Rows from block 4 of the audio encoder of a small contrastive audio-text model, named by matrix and row number. Rows with one number belong to one channel. Each number is 128 + 24 x the weight over its row's rms, rounded and kept within 0 to 255. All counts start at 0. Numbers have three digits each.
After each channel's rows are labels from the 100 clips, of 14848, where the channel reaches its highest value: "responds to" is what is common among them. Only what is clearly more common there than usual is listed. The data: struck, bounced, scraped and rolled objects made by modal synthesis.
# convs0: expand pointwise conv (encoder.blocks.4.convs.0.weight, 224x56x1x1, standardized in use), inputs 0-55
# convs1: depthwise 5x5 conv (encoder.blocks.4.convs.1.weight, 224x1x5x5), a 5x5 kernel
# convs2: project pointwise conv (encoder.blocks.4.convs.2.weight, 56x224x1x1, standardized in use, transposed), outputs 0-55

convs0.161:101119101119142073102122152150120136112178158141152157162116128131140094167121113128143125128088118173128099088107153133110143107124147193122120147089113106129125122127
convs1.161:091100102109140158116097111142158125087086096165141128133125153156125143134
convs2.161:122139115067122118119085154120109123124125150132106143138131115107121105165140128127174178116133145155110074130109201117100126140112145141131132131117139139106147113073
responds to: striker: soft; muffled (low-pass); one hit

convs0.42:128112163138140127124107068136123139092162125107119136178128154174138114145129104157132091115132154133119144121120177119132092151149128107123123119134074161147142076156
convs1.42:096097091092089101097114102115096099114113108146154154153147128123133127136
convs2.42:134136103088188101107165113116131151107100134169139127132131082113141118117181121141146088072146139130124136118110127142112177136134140157088119146110115142144122156114
responds to: medium; bar; white noise

convs0.195:118153119127122163115136147129156078110099136134160101109135146177128132156149122135144092142142095144093137118125121133084097088155103167074118132119102131120178133146
convs1.195:160149176168151129075093103130138126131124097136113120114124117089121122103
convs2.195:152130140151134082135134109098163132098121146139101118131133122159092160171151153137141130102114174136094110113125142096113114132122085127113170098147123151192094119127
responds to: small; action: one hit; square plate

convs0.37:167094126115116056121105118173082099132155127132098135112119158156103130136109092139125148107129143148163152127131123139130153149120147163128099164120166132130113093160
convs1.37:105124099119111123134142137127108097120138160108122114117132187192164139135
convs2.37:120149124094158131128138093140173150087089133129129144122132145094177110163162156139159127131141111111156144111128103101110120143133124067144128135105087130144155123077
responds to: hard striker; large; membrane

convs0.94:133157175121153120128134134103110123097140138131103120096101161152195116157114140129127109125131153152140069089103145145136142089113121099099167139159161098133130123123
convs1.94:098134149129132117151131097113136137074136122136132074121125151116065118115
convs2.94:112110104140120147121151106157121142135122101140141147078091123167141102165109122125111114102106120198146117112101172157113158154119146120105160144159122079127140113110
responds to: plastic-like damping; striker: soft; large

convs0.144:155109152137151160102134152127121155116119137128130139137142144151122106121139149103121081103147063127183145086106147139123145111114131144119089088121141154129149171076
convs1.144:154156176156140104116130111140109082087081133111116120126131104107115128148
convs2.144:156129156154084126154105141172148128092091138100124121148079141152144132156126161123153117096104128149091112144122117110136086122120123166155110185141109109110131098126
responds to: one hit; plastic-like damping

convs0.204:125100131073106137122141151132125099097094137156157114143147134139114133124141150123155123141139088098193087154148100152114115155141133155132086153117110145086164122105
convs1.204:137150148142160111126105126101140147124146136145124096125106192162147170153
convs2.204:133115107169132139100079108098114104129141114130129141137157107135069109159069130115154123177100155139134186154125118116150171136148126111117131139120114099113134120147
responds to: clamped rod; bouncing

convs0.210:116118135129162104141110136109137111086148120138166150136118103176137157113205138088117116140142113114163106097099123131075126116135147141128070122140102128128133145146
convs1.210:107088102098121142159139154161151102113131115152108093115118153172112137154
convs2.210:079118109115117159095154115131137123139140112124138129152159140139113129091136110093107125179077121142165105129171163078156134128144159089096129146097113136140151124120
responds to: large; membrane; bouncing

convs0.48:143112126084130111133117112136171125108118122108162154105156122105105100144153155132137201091116174159130120150155143113130117165140156152122109124103095117102107115090
convs1.48:078096111127101123155157118100099119129138149131138149110093147154155141085
convs2.48:131077159179162133134086119123139118094114114138146139107103098159145114138127120142089086146112092129134147098102088162094121123169116112155136153128135133150116164142
responds to: quiet level; white noise; pink noise

convs0.113:065136147147135147140121150156115142117106150092130128125089074137104173101091172146144132137084115132137086151146126104123169119123130105114146104140106141151143125106
convs1.113:119102137160157123095129134145148120141154163109143147154176100118146162165
convs2.113:134065165106173144135114128140099153143115138129130125077143121136128140097076140131154124132173133126102126135090148128054124119152116136157141153120140132131093118131
responds to: scraping; steel-like damping; shape: clamped rod

convs0.214:110128128163127128117159115158072110107098114132111123129148108147110207108115199116122144113105129146124113137163109134162155125147108114104118131095127153135110151106
convs1.214:143089122124116153092138128138149076144131114146082153137119156092150130098
convs2.214:157082123150132107165124102154164114109152078153131115086115130178099164146104124125106116086122143109152118171111080145134136114115147108104142121104126106151144137128
responds to: scraping; clamped rod

convs0.121:126142158115111144098123082093159165110107137096147182125090113097096139122173132147133144104151149137105153113114102087144161132150103092137131140128171135108132139130
convs1.121:161112129111145147080094134137154092099139136134087132123106159156164113120
convs2.121:155072120096093158131138116146147107128128128119116137118170138133164149113173126146122103145120141145124126145096112084133092099095143108151101145180155082133159115134
responds to: quiet level; white noise; pink noise

convs0.183:126149124120107117141139139134100096133100117141138154161118121131106076115114125167095103111126137160139121126068125134137129142145157104190141098147103165106187151138
convs1.183:118124138093144116135143094142120120141081147135127133063151134138138074141
convs2.183:148122148126125122123154131099139122090139151126128160168094108144178132176119059128097165157154134112110101145092099146113119149111106110105138140125093122147110116157
responds to: bouncing; one hit

convs0.165:122132144146146077143081112133112139138157147094151122086154162136149102134193097133115075146105105137132156115127106100119122126133157123141121132118096116113122130184
convs1.165:142130150179166160110110119125129154101124126092102093118132157149152145160
convs2.165:114121104151130183120158117133150164104123152129127116143115127110118127115092175128127176122113138110172155098127129136092134083094089123131152083135161105131170143119
responds to: striker: soft; medium; one hit

convs0.55:130099158154133118127101120134184136180157114142145110123117162084142097111115115103098133115143128153085126097114087157127168128130107158138163123131098109107161114155
convs1.55:095104121167130165165115123084159147089134173137130132127101107134131130126
convs2.55:175104121136103147131158094149095147108141115138114154097161109153103135124128136110128142145114157116139180178140121096127118074132163087107121099149151155137117126094
responds to: one hit; striker: soft

convs0.5:117079127142120098102100143107119147152152153159176124161113101149131166091156138127128080171115109141197134131138147145103126116123144123146112102097120138145115139114
convs1.5:124103142125116137138151129105134139141115092164159105076103167127092112164
convs2.5:135176080114148105123092158133171116121113140097140098146166142137140126059152132121136122139143137120130133144154130075158120086087113153107130117157107139148136134113
responds to: steel-like damping; membrane; size: small

convs0.71:137141130135158122108170137135110058108116125130135135098111113130134116140111171150097150120109070117142077110132171120153117131147116148128122170113130168143107101165
convs1.71:118131128113101157171141118108179187151139150153144125116117117096113114124
convs2.71:128131135150144150117122081096145185114138159110135121099117141106162122096170106186142183160108131114096141084131138132105135140136132139133087124148112135126090122138
responds to: wood-like damping; reverberation; text has "reverberant"; text has "room"

convs0.63:107145102137118129131131099160119149079111105104119160096110145132130153118132136133191169156118135108205149157117151093100154090126133137113127147141150135138117114139
convs1.63:096156155117118100125141123094101127176156130116102124133131110087080108131
convs2.63:112145116119126134169117098094152154107130132111058145119142148118127090127117147156146145122133132117179151151157136149136146128103148142187077083129128108117098125131
responds to: reverberation; text has "room"; text has "reverberant"

convs0.191:119152131090119102109150158144193099129151103078126098112113145130139142124140137139140154121165144143098126107120125135079146137125117134183140109141111121152162097080
convs1.191:119140133130123078084098099086114151139139121136145158148129105099102125166
convs2.191:107156153105135169117139137132095134149090108110155116088134117110106144131124081122092120110181174133117101137103113152153134175140137115122143130105101146133179090124
responds to: large; membrane; mains hum

convs0.196:121134131167148137120136118113179140140145141156092127142097152135179132117157107114114090124182133135130149129125103137097131144122099097110155101117169083080158110108
convs1.196:112138150118082124138138139084129132158133076124138150137082118129154145089
convs2.196:056166152106094132122108126130103105137061133136144162142121123091112124139115178133154145147123167122142139137139137116102128137149138107146095125122089161124134149095
responds to: steel-like damping; text has "quiet"; rolling

convs0.131:134092172147149124126092131120149129104122159122158104111105122101110165166161116143181092118115124132099114100127146094121137104094151140166150101143120145135088091154
convs1.131:152160153105128124147136081128089136135089147079124141110150095139124126155
convs2.131:131109140134158140097090128119148162088144149101134113106098126119131179082115090165159137125149136161122091128117099133118103156090092133126146108161163145159140147120
responds to: string; rubber-like damping; action: one hit

convs0.157:127163112155159115137143127117112173113135146118155132134076105125105131106115151158173138182162111130102148132137102097161116131119143143117121113134125063097162112104
convs1.157:115116101086100133120118096094098109091120128122131139137139157161179151145
convs2.157:125168136122047112095110093162127141122129134103107190108103150141124096120137131156126140109113121147125158123150101137104168129131102145095121155137109122138162154144
responds to: pink noise

convs0.8:133145094130137105145089143146096074120113133138119117078133165119113125148128103128127133144106145177100162125084132131138139127105143186117131118142164095133112137184
convs1.8:142151139154132154171171160166107096090099103141137131112129153142121119140
convs2.8:122095129118189143106158146123117136135125138162130144105132087111168160125112120120141127109144133133106122108117115100130123150181112178162148093137107170142148072110
responds to: large; string; one hit

convs0.66:158133116113105135138099108119116063112089122152174124124130092169105140151170131149150153129142133106114166135151110107162099114159146161083116104118103124102125122114
convs1.66:093091134088098132130152138141114120130099119159121130110135169169153166148
convs2.66:150108106130106130134107115143126134146091110110157162123140112144142096076119114157075116166137070101163148134175128129131139116153162115125143125129184102113134116144
responds to: small; clamped rod

convs0.139:101124164175138133101133098146116173170122146122170132155142116069111125128149121118113126137114164150147128152121142121151130125099131077112104145104120111092082152156
convs1.139:175174161136119161151122106086137133119131100129145135128140081101136132108
convs2.139:157108126084092130124167128169120152180102118135174111118126118123153120122127169125124133097159123180114136097134122087187159101119108143112141113110129123109140134107
responds to: rubber-like damping; pink noise

convs0.70:108154112114106198122139146114146164108116111124127112144095093137153113126143132070124151134122104116156108161172133126153094132137142136122145165138108126064107150134
convs1.70:160149172167139108116116115085113108148123095152148136159125163150105115130
convs2.70:141130101135124113099127131117163087123092100126142112180132137140094101157077185141102136141132081116148158169116109139116151140158135119145117115153090139092133125130
responds to: clamped rod; medium

convs0.76:129169088086092130133114104100123136100116146096132126107127132116153188124118100127164168160154150125122151124148091096114133118144170116163158117163139118109138114101
convs1.76:083082086089116128114095115120087137147162151131113153139134144124121143125
convs2.76:134156111137080151152150097109131087113117124094104141133097136132117098076122158144103123146182143127167117145149090124160141112099168122114134160120161101127145116152
responds to: mains hum; steel-like damping

convs0.150:108144111135132130110155137123147182091076150087105150136136117148134115132135115107141121156109140114175170124128164145107163093121118181119122126089148138129114091094
convs1.150:103106148114129150151161130117109114109117131104137161132115152169195150110
convs2.150:130153121110135169102121155124131090154141157147100099126137168107158162131129117142121134102108115107111141115077156135094143168115146087149127160137108112066165127143
responds to: one hit; string

convs0.45:078101133120107098137153127197135119107081128116144117149120115115132102131133128126114161105147140167122097167143127180116136125144098136126160145122109119116188102109
convs1.45:109124148142131114146171173140113111098155153104083076112143127137117128139
convs2.45:155126177140159118118123111086133174136134133115174125117139122149144122088125122081121112143113141166145173121143112158132126101137131067123126098159170094107125121149
responds to: mains hum

convs0.119:142143135138139118133141153148128112116140160116123121091091158172146130079084135119153131111137109144140109160133149091126108097118078117142161091152197152117143113124
convs1.119:163154145101088157140095100156145088097127143140081127128123124103133129119
convs2.119:126113131101107133128156136128091110131136096135157135072114099132161116165139162136109182134109121157109106082094168115127179119120165145129122133162124090114114139133
responds to: wood-like damping; membrane; action: one hit

convs0.171:122123136115117144126134133116084131104078088118141164181113152184111143134165123129136153125155153142133139070143152166124115138151101130142070125122099149122123128123
convs1.171:139164137150126127127127103097148134108125140109108105082095115146154112065
convs2.171:108091075132158159150107129120139131131177158116117133118128125137143124124146149145144167115087145113151109119107110134159134053137094135122166157169109108128112111148
responds to: string; one hit

convs0.169:150095171080140104137100193121139131157170142137135131133129114130109141148156159113090164144130158124086100083143137137080128120117142152090122143129126134132137123102
convs1.169:119111118162132096118098160082135105134175116152087133148099160133118123134
convs2.169:157153156120126110106112150112120131126123093121080161140073094131122104154137109140128159157197136101117122098100110176129118126137122125101097130155102145162120126149
responds to: reverberation; text has "room"; text has "reverberant"; one hit

convs0.170:142150084079079118123143154111135132116153121053144136149142107103123154125154131130158148140164135136138124141160146127087107091122177115138131149146116115120153104108
convs1.170:132121146135127129114126118139171163151107086097086103147166117095104115153
convs2.170:136165086125096106106157087165102104122128165139119125142157101104138157121145110104136149152076111151109092162170126101146103123110133152104144114108159107162130134135
responds to: mains hum; clipping; text has "clipped"

convs0.112:145117158131124128121128168144152149125178158141150085147087097192160128084097105153092092099150155155119140134125130132139115116111104110154123113127123150122158110122
convs1.112:153104131128079134079136130094132078141112115122098132116104113101113103105
convs2.112:123122131112133149083148099115142167147134126116134111144131114120158158155133153127142104171108135095173166120070147132145146093126139095123095156111075110121122172123
responds to: wood-like damping; white noise

convs0.222:149144172097140117121112164128142123139167142107132098076094138191158100100090125100147140138146147139161101110129151114145128092127134137135148124157153115130153083131
convs1.222:109180124119134116171064132096104129104142140125104108134122124096111143132
convs2.222:103097099166125167106141098157151146156102103114115134089134098121118148168143119121133084131137098155126139112085145126127154129124153132135149161161107074155098153115
responds to: plastic-like damping; wood-like damping

convs0.124:104138119130180114108109094110139133076124129103105147135108117128186194113192131149120127110117096149161113151118109128146118130134127083128159124117120143112153126131
convs1.124:109082114149165132099097123149117133120147153155152127140153136175136143169
convs2.124:115129114161152141144114123121117151163146137124114173096167132124080102113154146128135090160131108115092155114128155069112093144130113167167145135119181119118122140137
responds to: reverberation; text has "reverberant"; text has "room"; steel-like damping

convs0.51:104111136161127104132102142167108132120120145146133137155094088122134152100130100097101135167121144126140114129154112199113115133142121117094115120143138122141212139104
convs1.51:099114137145148138122111148141169160146171155153131094141110171154113130098
convs2.51:125092101157183142106095120130154159138127152070122106133166124135112141117186099101140102153136117133117150123113110121090125126115114139125146138188096111131106132154
responds to: steel-like damping; membrane; white noise

convs0.92:127143165137116129124085115099131100174168150129135114150146102117151186135168147125132122117125153107111134072139115127093113099137102092141119158176144147097138111122
convs1.92:142147137113157125131135103142127160132102133093159121120134058148137172147
convs2.92:163116129103126127139133115148173115069178112129115135118148176133103136137126139118124161165160123165158121110084120132153133081146082117139122154135142136131133088104
responds to: bouncing; membrane

convs0.44:158140147094133122096119139137131142115131133217141149138074102102132119122103132162132127134131140131144110076097164092117141117124118156126105153090149134126166117112
convs1.44:119124138127105086121142133083141156158131100160139159129141096082095127150
convs2.44:175113092100144144155132128100143139129098131138146158129104083138133133115122135115150135165136123090172175123159161164084144101119132113097090111147097147111114146105
responds to: hard striker; material: wood; clipping; text has "clipped"

convs0.219:119118104117103113120106098160123118135123116129165178147164120117120134149117117164097134147120137147084160161136085062101114111161133162105143146127114138125124139181
convs1.219:149160147138150137150137135152149139120126125122110112133143103054077111109
convs2.219:120116122107117095150136120161109162102109146146091094153109131111125172144161158127128146132118166124115159138136127151137101121095108126170117090122113176162073163126
responds to: reverberation; text has "room"; text has "reverberant"; one hit

convs0.13:198080138092091132089133143135092099137150108141167109151090129122132142134176132123151113117144104118136128112109144127126155106131130138173075123129110136148127157134
convs1.13:171154137161147103089075112090155121113138133155148144135144133124108132107
convs2.13:113147132132116111133122181100103150092135127128151094137119128092120122161097125123133124114126165115055130161114080150163140139153156130131120156134100117126186114149
responds to: clamped rod; membrane

convs0.164:079132102134122121198132127080135134175112129106157147151135116136128139144125126125153109111111159084152110120160125139161083121143130111104146119087093151127090113134
convs1.164:107106111082072139122141132134112104108106104162162165161141139139130129132
convs2.164:154162142120164167081132117105112113154105096118119083131107114156126132137124160142143129129110080129145142165096114127102090146137151124160120120156092166159100160109
responds to: one hit; ring

convs0.21:110098112118106147139118122128141164105132127113119155138135120078147124138087119144125165133118106123170118142116129127141148095187134123100174136123123199089091130160
convs1.21:162147170152149124129120124092135137125136140084091087099132092109109109142
convs2.21:091149086051096138144131152143132144154111150128073126161120135131139158148151103123155128116134120121154151135150138119125116136088157096137117126096091113175107127122
responds to: small; clamped rod

convs0.111:127136152135169080088100137109128127097116122133121114131092138117147169127145125164139089118117117162158051150152154149131134116121112107149166154092126109128126102117
convs1.111:099123121153156103116124137152099100122162169136134139150136140157153104071
convs2.111:135162136158139140147134135133103139186134128119112145133136171101113113126111120114129099124135086142083125091136160063142117107145094167178157147106144131123129115161
responds to: reverberation; text has "room"; text has "reverberant"; membrane

convs0.172:113082145170121156125126139105133158126117091142137153099115126112110143133108147136165114148134120114108121119086138108114127157094092151122093138108187128159172129183
convs1.172:102117141141134101090151156120125073149152149106087147119131108102111107102
convs2.172:139095156131088095127136118147141149122139093128091140099143165164150102094135164142089147106136131127135153126126127128136185129100174116113078137160160111097120124117
responds to: striker: soft; one hit

convs0.209:119114146131138142132163147146139150100102138133141135152111130113135112136119110082085139173120096131184129149135119110068122089158121151091105130147144137074140092147
convs1.209:100115123134111105131113130081083152158150088098135117129097147154151152145
convs2.209:096145112114106172145109137099091112120131125127095122132082187081098109128141152152139128128155156106120134148119131142079165147128150123145142147139100156127149081106
responds to: striker: soft; bouncing; muffled (low-pass)

convs0.206:125092128133134110164085120150148146097152106195140121128156130115129126144146103101163102094128159130170100139127123134130100091078163156153117108149138116115151141111
convs1.206:129116109113119154117135144126174086115118140151059138115127166109156125125
convs2.206:138141120123156120126111134094138146140142123094164122137108133150105150109119119097152103144153117145156171139111127122157136064179130086116160139091079092108137096115
responds to: bouncing; rubber-like damping; material: plastic

convs0.199:152135111085159095141129159139127090128147130155161107117123127145123136131144149119091118121143148159123031109126162151101137128110119166127122134140139091161112111130
convs1.199:135085135148101106081132142133112072151154121141093135114112099113155134124
convs2.199:171165122140136103132131105117160125133121120113146100122111137161154126140094106114166121112116127103172133113124133129132107084135090148116098148122118121148094122221
responds to: wood-like damping; square plate

convs0.181:056097145163139162127112114107130133103136118158151131134090153139136153119173163150137110182134150113140097179086154128143120136114125098107144137114139125120120152123
convs1.181:111107141147140135110093130137123076077126163165149130119141168135106108139
convs2.181:130108093121131091121110092151112148130184126164109164093140119123132121133174128123171126129105108112109115162132110076148088150120130167124093125142150099147106162132
responds to: steel-like damping; white noise

convs0.190:129145144149116116089127140167116130099092164100133128129104104140109155118107114129148147125084101168146104091121164173121185097120093166128108152128140147158130116142
convs1.190:126133138104100120133140089112083145168098127119167168141148109154161140132
convs2.190:113149153117136153097121125134120121121125159115120087114175127112169181143098122132175136133145134145137132113110169108116112150101148088094073136144096156122140126083
responds to: reverberation; text has "room"; text has "reverberant"; one hit

convs0.34:099114102117110121138154167115082090159122139118149176171114095097107139141153154095099121150137153149126129133126153086105119138101159104134086096145120140117161142109
convs1.34:106111151144088118092136136105126137152111120082162154110113089137137083134
convs2.34:163136133158138142140135135133140136116117101110146172096102138108118154126115124139109144148154119069101122096085095109161128098128109137190129149144145132150092112181
responds to: one hit; rubber-like damping

convs0.185:174143165166111142089099108132085157136092123127142107145146112135094112106110123119088150131156113169151155132114104091137139098095143170172118131136155136124137143131
convs1.185:162170155139144108109079108109111112080108115120135124139150173116122120122
convs2.185:150114137129132152122127138138126168110103141139127092145162126131135128118149128160132129113115119127137197090131071136138148112151161147097071125130053130143136143142
responds to: small; one hit

convs0.46:099104163079102105109114108163120109100153130142135124104123137167142132151189125105113130143145138124156160080130114140092095131150081121153128138145155138121153114091
convs1.46:101132153158172121100076137158141146097117114122141098134090151117144138108
convs2.46:126062126131124163134125079099159179116165113143161152140165120117172153120119128147172146148127150125154138141094094112145108099127132117137125106129120094100117115138
responds to: steel-like damping; mains hum

convs0.75:121127160082181093145156113108136118117154146134133124105094151110209108162116140126134152123110126141141106069108123125118154098153092150132134144145146121124138116125
convs1.75:120144131077132109151140083126119162144078117106162114109123085131130133138
convs2.75:161076120141142112131123093163154141116134102118157146082136100145140150143143114157112120119134129120125104163108093184093151117103167115131131099161102102101093151126
responds to: plastic-like damping; text has "noise"; scraping

convs0.49:129139135223108148141158125115166130134181129137099112111082166093127103145132099133116140130156130135111144147132105102123128128090115144115119134102174125114142131133
convs1.49:126106138115093167116150117120103108147120123094093162125107091084153109113
convs2.49:113097118131099152125112111117112077136131125168142140131186117119132100113126140139107144167105138090118150145087106145119127156135130146096090164180116133135153176102
responds to: pink noise; white noise

convs0.192:113125129123157143160137125127132142097108155176138146103135136158127087105123150109140112148127099128147135128122111138147093124099088101085076089149193129132169148116
convs1.192:135143152132138165141098093114152134097099118092099116148139101135164155167
convs2.192:140104114189150178136117117144071115156129118118121182076097118145164139135122158140138103145146128128109130132135125125096168134141086143127136106101098128111113115152
responds to: small; membrane

convs0.128:105123129128137155123108109122149127104123139154161169106149135124118135139152115180113091183092128100111124129149082093121153073145121137084122143092163143103116138139
convs1.128:141137149173161099100098114135114119140124101126118113132151124103078077121
convs2.128:106118146082143110136072155138114155095121169155116158149110130096114120179157166121128122153085125144124142096105152092104112124131094133154167128151139127151113137122
responds to: small; striker: soft; scraping

convs0.96:109116132070115084120134139180128134079117128167129111109148145158134076129131152148122163172135106134156114132116170110110120155124123143094089142106150124142114104123
convs1.96:131159160166154118139149171159135148156166159137144158154153131141132146121
convs2.96:157127112142100126122130119082133123142160098144134124181146121156163136104145101070089111112161144123167130137121110139130132127077122079115172120101157131136158128116
responds to: pink noise; material: glass; white noise

convs0.212:110102105090099099146081128150147131104155126104125116124116124109151118119164159124158110192164104124156136147135153142076133132132148094126141147157143144113137099083
convs1.212:155145156134147140135086123133158135112136109143097089119162135115076108165
convs2.212:142129092156119109111143104118158139174123098117107081154133102097174160138129119143172144131111140144166140158135142103157130130112103110138101097093155090102116109162
responds to: mains hum; reverberation; text has "reverberant"; text has "room"

convs0.97:115187126104153180158114156138129133191090117134151105138127124135156124138132154094093117100152103119154104100147113134133103140129151136116101123119085112093135155102
convs1.97:076113127122098112115125122090099098125107109143124116122120166172157163136
convs2.97:136121147118096123058129136111111109130111093137160101154139128112105137130066144149081102133140141119136102148146145161148150096119121118111176135172163129137114101141
responds to: large; round plate

convs0.22:092146135167149155133131133130135116146164114131108074126101126127114135163141158101061123174110102126122126082102107101135151107124122137093151142157127153091120159123
convs1.22:167138148149124160139110116079113158156151103086099114154146111102135132130
convs2.22:192138142125119128114112155176149124134090143117110118107126175160123156117150153107108121114174098135116147132146093126096161113138101143079115126169101161129119130118
responds to: one hit; clamped rod

convs0.197:132141125168181137149152161108141130165161110107101118088076152122104119101124128141108115138136099144071143100140121143117146110107098151143178128128135121124138126175
convs1.197:144166130100096104121111165151101085109165156124134128126119146152128102092
convs2.197:126133120095100089096122141180168118091090135098102122106124141151119141108123127130148161091150102161164180124153145135121161146151141114108105096124147127106155097129
responds to: one hit; membrane

convs0.135:146164110108112137118152147076106069104128148104123164149141140135114141151099100102143163089100126131145158112138104116097153116123128165150124102131146124159170114092
convs1.135:131154155141141094079083090112113110098134141109115111123125128091105108104
convs2.135:093112139133125116128129120142107173111125112099153086154112129126123105130142150187096185133128163158142121151091107129178141101101128115117144170118119146095102143111
responds to: striker: soft; round plate

convs0.105:120141091154142133168166129116121086103163131108131126149136143085140121162101110148152110095148109156113108163121129110155073107117126151136143121147168111104170168131
convs1.105:122092106139124129113121133122103100125156119119155156176115104124163170081
convs2.105:149130119124135146098119144112185145138099142110119128136144142119156166133157115112157112153116128138156117092099093136145144067137103123106165128171132069143161102143
responds to: rubber-like damping; membrane; action: one hit

convs0.182:144123097121105124117151131131108121140167139079116126136077166169152140112137096136194110125157115146124141156102151148094120135111153095172143124150092101120121116117
convs1.182:092081085070088111124154153144140141135133149138122123126129136111102127138
convs2.182:179109112145115139162129085149101140118113130160086146131131125131094094174162151084092122158104140116121125127114118120130170149148112108108128131125152123150107188144
responds to: mains hum; clipping; text has "clipped"

convs0.64:106068146129138142111101137126080157137103125134129118168150152126125123144139148157129141146097103108150125169149085136161096077145173096098149119138127133118110103150
convs1.64:138136113127140128123139137155115099089099113172170164154158158147144144159
convs2.64:154128145165139133127109107097116128098108115153120115126151094148115131119113135099115105156088094103144161163138118138088127149171209147109114137153136127098131162116
responds to: medium; ring; bar

convs0.130:111140113147070104143124100132147096106105137135139130113143090143138151125137127097112105135168188133092113118165151167132118119086111113105136130156151135147080152160
convs1.130:078119127133150111125150150155109133111111146110127145136127149179171175143
convs2.130:142101098083154150139116088100131145148136129133113146142153093175167155117146111144143131142125102131161193119116094131145147091120170127132101120145102112147107099151
responds to: hard striker; large; string

convs0.100:142143143117151123132103165109140107146141136145124084143122160183191138090088098125095112123149154118154106116140128133156113082131094118145160102125145132104126101099
convs1.100:166155114117132165134122109131176154112123110168159129121115172167116124136
convs2.100:145131138163135081139134146108088079096138070182157148131125139146111122108137168114074121102152131153139115129167164125117120129126154137126123114122163127152132118106
responds to: steel-like damping; rolling

convs0.133:110120133170107176090134085120144175143099144100166167147122139130088125135160104117121124149141147126150148157094128071109150138132126145119125126091114137120145152166
convs1.133:172126108113115155104106092107146100103114152174151121104085121119131146131
convs2.133:147106088108110089094128120181122147150131158114179112122117103128136140110163139108157114110096109179121164128155125093162094122113123142102152148133114104127151137095
responds to: action: one hit; white noise; pink noise

convs0.69:124099128097090182135135128128125101102099068103150127156135147147128106147136174149149110108124068123138109161161158100130104120146124154126117139149103135092154134127
convs1.69:147145127128113138121129134137135120112134137096100103093107172161190167145
convs2.69:143134119159142122098121163131110086118124126141161130120137112142089128156080137121144100207115094092107141177140097108144129117154138110129139148142101091110115137149
responds to: clamped rod; medium